From a checkpoint of a small spectrogram enhancement model: soap at rate 0.0017, trained on struck, bounced, scraped and rolled objects made by modal synthesis.
Rows from block 9 of a small spectrogram enhancement model, named by matrix and row number. Rows with one number belong to one channel. Each number is 128 + 24 x the weight over its row's rms, rounded and kept within 0 to 255. All counts start at 0. Numbers have three digits each. After the name is the row's rms in percent of the matrix's.
After each channel's rows are labels from the 100 clips, of 14976, where the channel reaches its highest value: "responds to" is what is common among them. Only what is clearly more common there than usual is listed. The data: struck, bounced, scraped and rolled objects made by modal synthesis. In brackets: how many of the 100.
# convs0: first 3x3 conv (model.mid.2.convs.0.weight, 128x128x3x3, each kernel summed), inputs 64-127
# convs1: second 3x3 conv (model.mid.2.convs.1.weight, 128x128x3x3, transposed, each kernel summed), outputs 64-127

convs0.107 109:128121130122144167144155147102152129141092149100174093125144123106172144161167120138130098125122107095140119069124102100112125138132088121123110094133159133159120149116179119172156179177116144
convs1.107 097:136147139126083111122147119136110132149136104099110096183112093123121124084096107142082127143177145162151115153109064078120129120099140133130144125092135101097111127136116134120121078083143129
responds to: steel-like damping (47); scraping (45); action: rolling (42)

convs0.72 094:140167115148129121093097111087077188131152128123097143106101115119112161110146111142157118147127123144129098133151116094102109131126133171105165120135119104102156129138115190118147115130135148
convs1.72 095:130143114114144104161168153116174129113148139126096109171105092122128082108095118179146130085128131143136151113100163159162165130126122165075115113130113138073135120074116084123111143126162121
responds to: hard striker (76)

convs0.92 105:164141084121129105096128144163178086123124183132118099132144159147104177159143105107150167157118155140162099130112155145106068143101154157130109102130104129149128110086120095102136138128114128
convs1.92 099:108158108101147141120118160121104136140157129140106153094152103138103144116120153127159109103125133140097153135182101143138152103112110124147152092151096146132134146140108126147159111144161146
responds to: one hit (95); striker: soft (75)

convs0.47 104:124154125097149104160116137141097149116151099099157150153112169150109115149099177136133131117100118143150120141168114130077152170114169151135093155136140151116161114078101130142128113137136120
convs1.47 108:138093101166119107117142150112156119137153137150189106111144107113082112130140120109170138170098130160171111130114165134145090115099079097126119119147094133134133066107137131138139159115131165
responds to: one hit (58)

convs0.4 102:103147105101121118114118157133138138137136149140131137074167128154113160145125117138084147137111138135161097109135116147094100167133071102087117143116133109153103115081086137140147110149132121
convs1.4 120:127126137131145131128092119145151135109115129106110132132116114135128132104115147123156119100143150089128106081098117134076128117089131099176122128130127108136139153181133138135174114173131132
responds to: one hit (53); bouncing (42)

convs0.24 113:170131085143129120116104123124095126153125151122141119103113110130154109153101149127194190112095135157156103134101120094129157133168132148151086137141151114098159129142135126151154129123094125
convs1.24 103:207119123082125115111161152145130126170098117162151158142112121111137137123107172129137133113121104099125137137125119168112181126063117138150136147149122146128095108121151092167117091147136109
responds to: hard striker (84); steel-like damping (59)

convs0.77 102:104118171091168148123100100122100151149158148101133155138139117122147126131139129127158109130168137157124128137116110147105086123146087143134114155132110117139131091121158129164096108129119102
convs1.77 104:116137174157128080144115123119164140136096168097127164158151106103146115118165099119157134122132146075117162069081117129128109157117153112133099132107115136125149160133162108102145119122103150
responds to: scraping (47); clipping (26); text has "clipped" (26)

convs0.69 121:119110159096109123111148123124134129104092133156127149085130142134126143093101092101139133113112167119158094145129104116118118127151127126100139142144173124135150092151116079108124162169120135
convs1.69 109:092132098151106157082099132156116157128144142108091123108153071132120125106172141144130130158121125124147130087132092141115087101155119159135149139135113143147084177077112136125151138072116094
responds to: large (66); bouncing (48); membrane (40)

convs0.117 096:096152122066144079130126117104158168146162090074090115161151168144111092108141110144119123120129116109154152159136122114086096156097147137121140141099115158140144084115122155135119098115155146
convs1.117 106:096096123164184125136155074125146146149146121142120123166156089132107143165167135117125162127121119111164100118104112085136156115141165104087114123155123118174158134104141119111142136154133110
responds to: hard striker (95); small (67)

convs0.94 107:123135111156150091116111107113126094134115076107131115076133112140155112117098117123131128136132113161167140166114102117150113102144112120130143146170070147139137136136142157146151149174154139
convs1.94 083:121143113162116152131115159071093108119156173171170109153108146151151127106088146122122089109135117131137118170128126098145144127121120107127127126136100166097105147168116139138132153095145113
responds to: striker: soft (91); bouncing (45)

convs0.80 126:150131134112108138131124133122148164124081142122130167175150107113103148135147098147134111137179163146184067084163101126131150119130121117112127132140157138123099130101139155147147103153113193
convs1.80 124:145103112115104159154113109066177167153163129103132131116107109112157108133101112132131160119110102133127112147091154140184141150156122109112112116084113152087125158142156123132147115164086106
responds to: steel-like damping (54); scraping (41); action: rolling (40)

convs0.34 092:103108097134086107131117118132096150135158146094131162131137100125120122109114109152107118087140107158122098129150097111116159135135146119124160131113153124109130124108103132100125190102141102
convs1.34 099:146165096128119193170179094101144168097127136152152135115116132126123105134155136086108119135112133149130136144147175114121103102096094134178147158155135135141107099122160124116148138143145144
responds to: striker: soft (86); large (84); bouncing (45)

convs0.51 116:113165164122162138106147130102097137185120135082118138110133126097125096104124136114127137109128101123123107093123142158122143107190084120129151126092123100173114116150167138143142154110115118
convs1.51 106:133161176131107121147126154121136107121130166104084174135138133125110142137102109112103119113146151098128148133106146132135098138121119133153121119171131137130184158129153140124091140108133155
responds to: steel-like damping (70); shape: clamped rod (31); clipping (28); text has "clipped" (28)

convs0.40 066:144126165196152095136139107068145154101127120142139124149151118163119119170169140130129127141130123142161133160088111148126102123091125129115110122119130132161114124128146151147103123102142132
convs1.40 091:120076085166127147144104161136149143123137085141134172149138160095158114108112134166111079163147105112131136129101150116088124138148118167115124133091129136110142126134091145141135121181136112
responds to: striker: soft (88); one hit (68)

convs0.126 109:146114118183151124069115110088187168132105091151155183139138201103107138150138132143083113162122131142107148139147091124153129149140133113113139104098117121122104128137099113135148118143108082
convs1.126 092:101121148067112124191144121148130122110172121126135119157112124173137109164104129103132142131119125111156108165141129070104106105111123135099126131127124119116154103148140150154142170144153140
responds to: striker: soft (98); reverberation (50); text has "room" (50); text has "reverberant" (50)

convs0.27 114:125124114117151153107146105163148118135109097151089164118147085125169131115162164146134120145127130106141091066146086156152121091084151126101130085116096091103137144124143120093146122158111136
convs1.27 109:129076167118128147177160118162133118161134113131085123130118113145181138134130133128107148131125104110150118176165077131160190116126165124103158162106081124141108163130125113123142116123135132
responds to: clamped rod (32)

convs0.68 092:096136136109121106105125149147121110148108100142118113160125170137134092123113105132123169088123166150190094104101108163097146193114131110127131113164121197135143105097135121095136140100126104
convs1.68 092:139144106154143147104080108142131145117143169125135139104130147115096180107129135073167112151140127092163125116089141120131097131136105144166135130109147121143099111128114126100140118136141126
responds to: one hit (77)

convs0.74 091:129124147142094107182130108134173130162141138162091127127122134102108155152154085123132123126156150127127123113096088121085153141134116143094144094125156130137132157130113127145143101171100108
convs1.74 105:161142137105137151103128116116117112131084117093119135094141152139149170154125118127118126089165114167084170169137120097157145115152104110154102109097118126107112134133153097079092132119124147
responds to: steel-like damping (48)

convs0.0 089:101144158148124147111154125101125158149139157132126151114128139145106141074145122157164119115132119129083105106082171115090079103154114173137133146145149107130147128102163174123160125114091143
convs1.0 090:106128089135127106126099153114119138132146132120130098108089110106140092126142087141078124133149141138141095152173122150155131147136154147166112146110184158127069138120148095139097082167147095
responds to: thin (high-pass) (77); action: scraping (41); white noise (33)

convs0.99 101:072103140178123149109105086092117143123173135086129119096118176086108155143114118114098126092131153130125117089168126111137126122109104118124163116116123103147127138119146138158155141141154132
convs1.99 100:168116131087080109121136126116119156122110149129137142159096142116108179095112128098118131126123093132141100108138081095162112127119093142128086125131104122115121137137141137145089205087111141
responds to: large (78)

convs0.35 080:113114144172119147111116145152098152149167110116094175156158114136152120142123117161117118129154123155175149101161090111117163125123160105166115113121114153136124112155112143133090109155180115
convs1.35 087:123121130131143118131132138071173126133162152144138106136155154098130136115099126139145080111147109129136164191090137141125102178110089115149115124124149132147168132098106098100178091087086149
responds to: small (69); rumble (64)

convs0.118 087:132144099155120105157133078110116090113138139157107157116105137115146128171078146113127150144145149121087147149077127133131142111125154138121142082150151175132122086141155147102148127108090103
convs1.118 085:158166183090115128124143132157132174121110128172157116158149130142133096131132130108133100114110103110112150157164110142127202163133110102119105153114127120083094160178104100113081144121125161
responds to: clamped rod (29)

convs0.110 100:121149121174139069137090086131130119156171141129152094107068132098144176128160108146148122133159107157112111127122129147137152108127140150095088133153114135119119140139117126156140107146151116
convs1.110 099:152095135139156152129158115121154121130108154134151157124142108129171146133087136121118130120097115160128098138134114133157171112119110156177151114123079122122093110138103130161133124167133137
responds to: striker: soft (89)

convs0.127 109:105128114146155103166102154111149128164102107111119145162122152139170131097156125139135147159106114148102095133155069136116134114127106099143137102132104130151189112109154151123151108179103118
convs1.127 105:186155104101165115118119121130116133128155121100137168147149134084137099156100181102144110092138161148096132126107130135139160128093129169143122131142137134142132131126089133142140093123160190
responds to: striker: soft (76); bouncing (54); reverberation (54); text has "room" (54)

convs0.114 112:104160151112137121125166153138132168093132123163157137121105137082134135139123142090138156177105096126139109166146128101115145165103159124136092107163157172120092116143097137131123114120133104
convs1.114 114:093164149138136116139134126117125132143142117108126124108136130157112096121156106087106144107153124094109104115084159088126099103107154131087145102152109134099147121118144134119099122121086132
responds to: clamped rod (40)

convs0.86 093:136106133145118134135103125117134123095080156110140110095117137155129113090086178152127147074085144147124120112177136124111142157157105120165113128112128130155155174180141143121121118101160113
convs1.86 084:115118110119131128120175141127098146167186104141135162151126170157136131152143123086162074092101163131136115137131127140109120156156116111143105193130113126139157132097108108119120141144117146
responds to: plastic-like damping (37); rumble (27)

convs0.67 097:084106145131125166122110075104135097163145126110083105122117131073135092155160113102110129086119135081130153143104124145134158138111123119120144164108154135109119099130152129168171148142140101
convs1.67 084:114162156141128127080120144112129131118125144155152107100120127127125125109156130117164132123182110144110157146112090157120141135121164108092097109141132115118160106116136188115155141097091132
responds to: large (63); membrane (34)

convs0.17 101:069143147122155131164134101095095158131129147113104125141131138140127152163115128121081154144102122164137112098197118122126157166130120143129119169136144116120098141121149121129127140115134157
convs1.17 100:142116147124164160122141158057113140123158111172104125145134123166117134147111103134170154119159124116166130098100122126126168114118153161107133134151091088161159128086118116099140132134131096
responds to: large (88); bouncing (54)

convs0.11 107:172120157143095152086097104118133112112108119156145093102161126156090132125161148103125116086140136149122130149110146153150109083107099141156115108108112118141092165088099126119099164115144106
convs1.11 102:147099147132142083119104173141157131124138154119140170127100110122153107133061122136090100137134144088134104157119097153114149111150131141106134121130075129134125152125139100122129198150130101
responds to: thin (high-pass) (54); white noise (34)

convs0.57 104:099124082120139165112106134125143121144134126151122134091158135164112158157105174119111070120139126155078165080115129118148085086125117160114122146121116098133098099117124139169110131133151118
convs1.57 090:075127175154120128096166110148100152111120109115109125167163143136124158111111105179145152137142090102153136151129132129123157118143102082111144134146145121134090150115111160105146139128107149
responds to: large (69)

convs0.104 106:143171074151149145113136124102126106089127098130111110098124164120108198159141110127112092134141136134072111133175156115133130133119104119101078124131112136120058105162144108154134105138135101
convs1.104 100:135133126138099122155105116127147138102150178155118134143143108124103169158131144112116123139104130147141085150115112171103120159138170144187136114137115096144133136127110131160129134116121142
responds to: striker: soft (95); bouncing (62)

convs0.10 097:115127127116077160098142145195133076111118149145118084101125136135152133132130115143162117113095141098128106194136124129133114134140103142136084114112110083116123109182164109147101097115169145
convs1.10 083:145112139153147121134145162101055123130144141142107088086142080084097125117142122126110134144153104158137170159131128099090129186116127065173140115154122163140114128162101156124158133121106092
responds to: white noise (50)

convs0.112 097:129172189156095140123127080132137146073104156120124120099141142159110145124140083118128093123151167128085141134104100129120065123093111115134123128106144115146126149131171122116116169131133140
convs1.112 090:116109136116132119085082147194168131114137133115110110065099097113108097110119097180137133119130089150134118140121144105105112131115130076147136110118105155129130156135144135141162160150122152
responds to: thin (high-pass) (41); clamped rod (39)

convs0.46 084:086117095164116110172129164155123147150139146129121124149138140160156130162145096088105112119152147111111093175130134135105130181144136130140114115133110127113100167145144175133111102102157125
convs1.46 081:142134122099155150096162110090129120133141135177176143147117160153088112141127106147134092089133111132141155154145092125095116116135139141102127113120113128140142120125133099145101162114145097
responds to: steel-like damping (46); one hit (42)

convs0.50 097:113155072112142118132135191107135125116106140103130094100128149135123084120113092071081123139137139135110146105088101135150118116133134146122134155119126097149117121116167101166140106172165120
convs1.50 080:126133163168122109131164110124120141099155102148114107137163102132129168113109058112134100127139119111114119144141119160071132153155139129158130142104084161091081139113106164132093150133119117
responds to: one hit (71)

convs0.90 097:145123137124158131105132148124168109087110170149119083093201124139116150121119114103141142135104175152145138160136125111151149117111087150126147137154126121145180180085135110150107140155100128
convs1.90 094:193087117142137161091136140134080123135110106185138126163074122092168118124123145142157078092144129120173115126140129113081129146113148136099137162112109146135145118108088141135155136183151145
responds to: one hit (59)

convs0.31 091:174157121100114126105155130133082129132126097129149125124161131144177120111148113115110115141162118127123150198086117159129172098160141099113129108146121168135111121107102178115109092072139115
convs1.31 097:163138127121136125180119112120078092115133122156152109132140184125115167148156129118065124117139160117140120141161142156157116158123099113131147108147168107170105123144132153165101130165144099
responds to: one hit (63)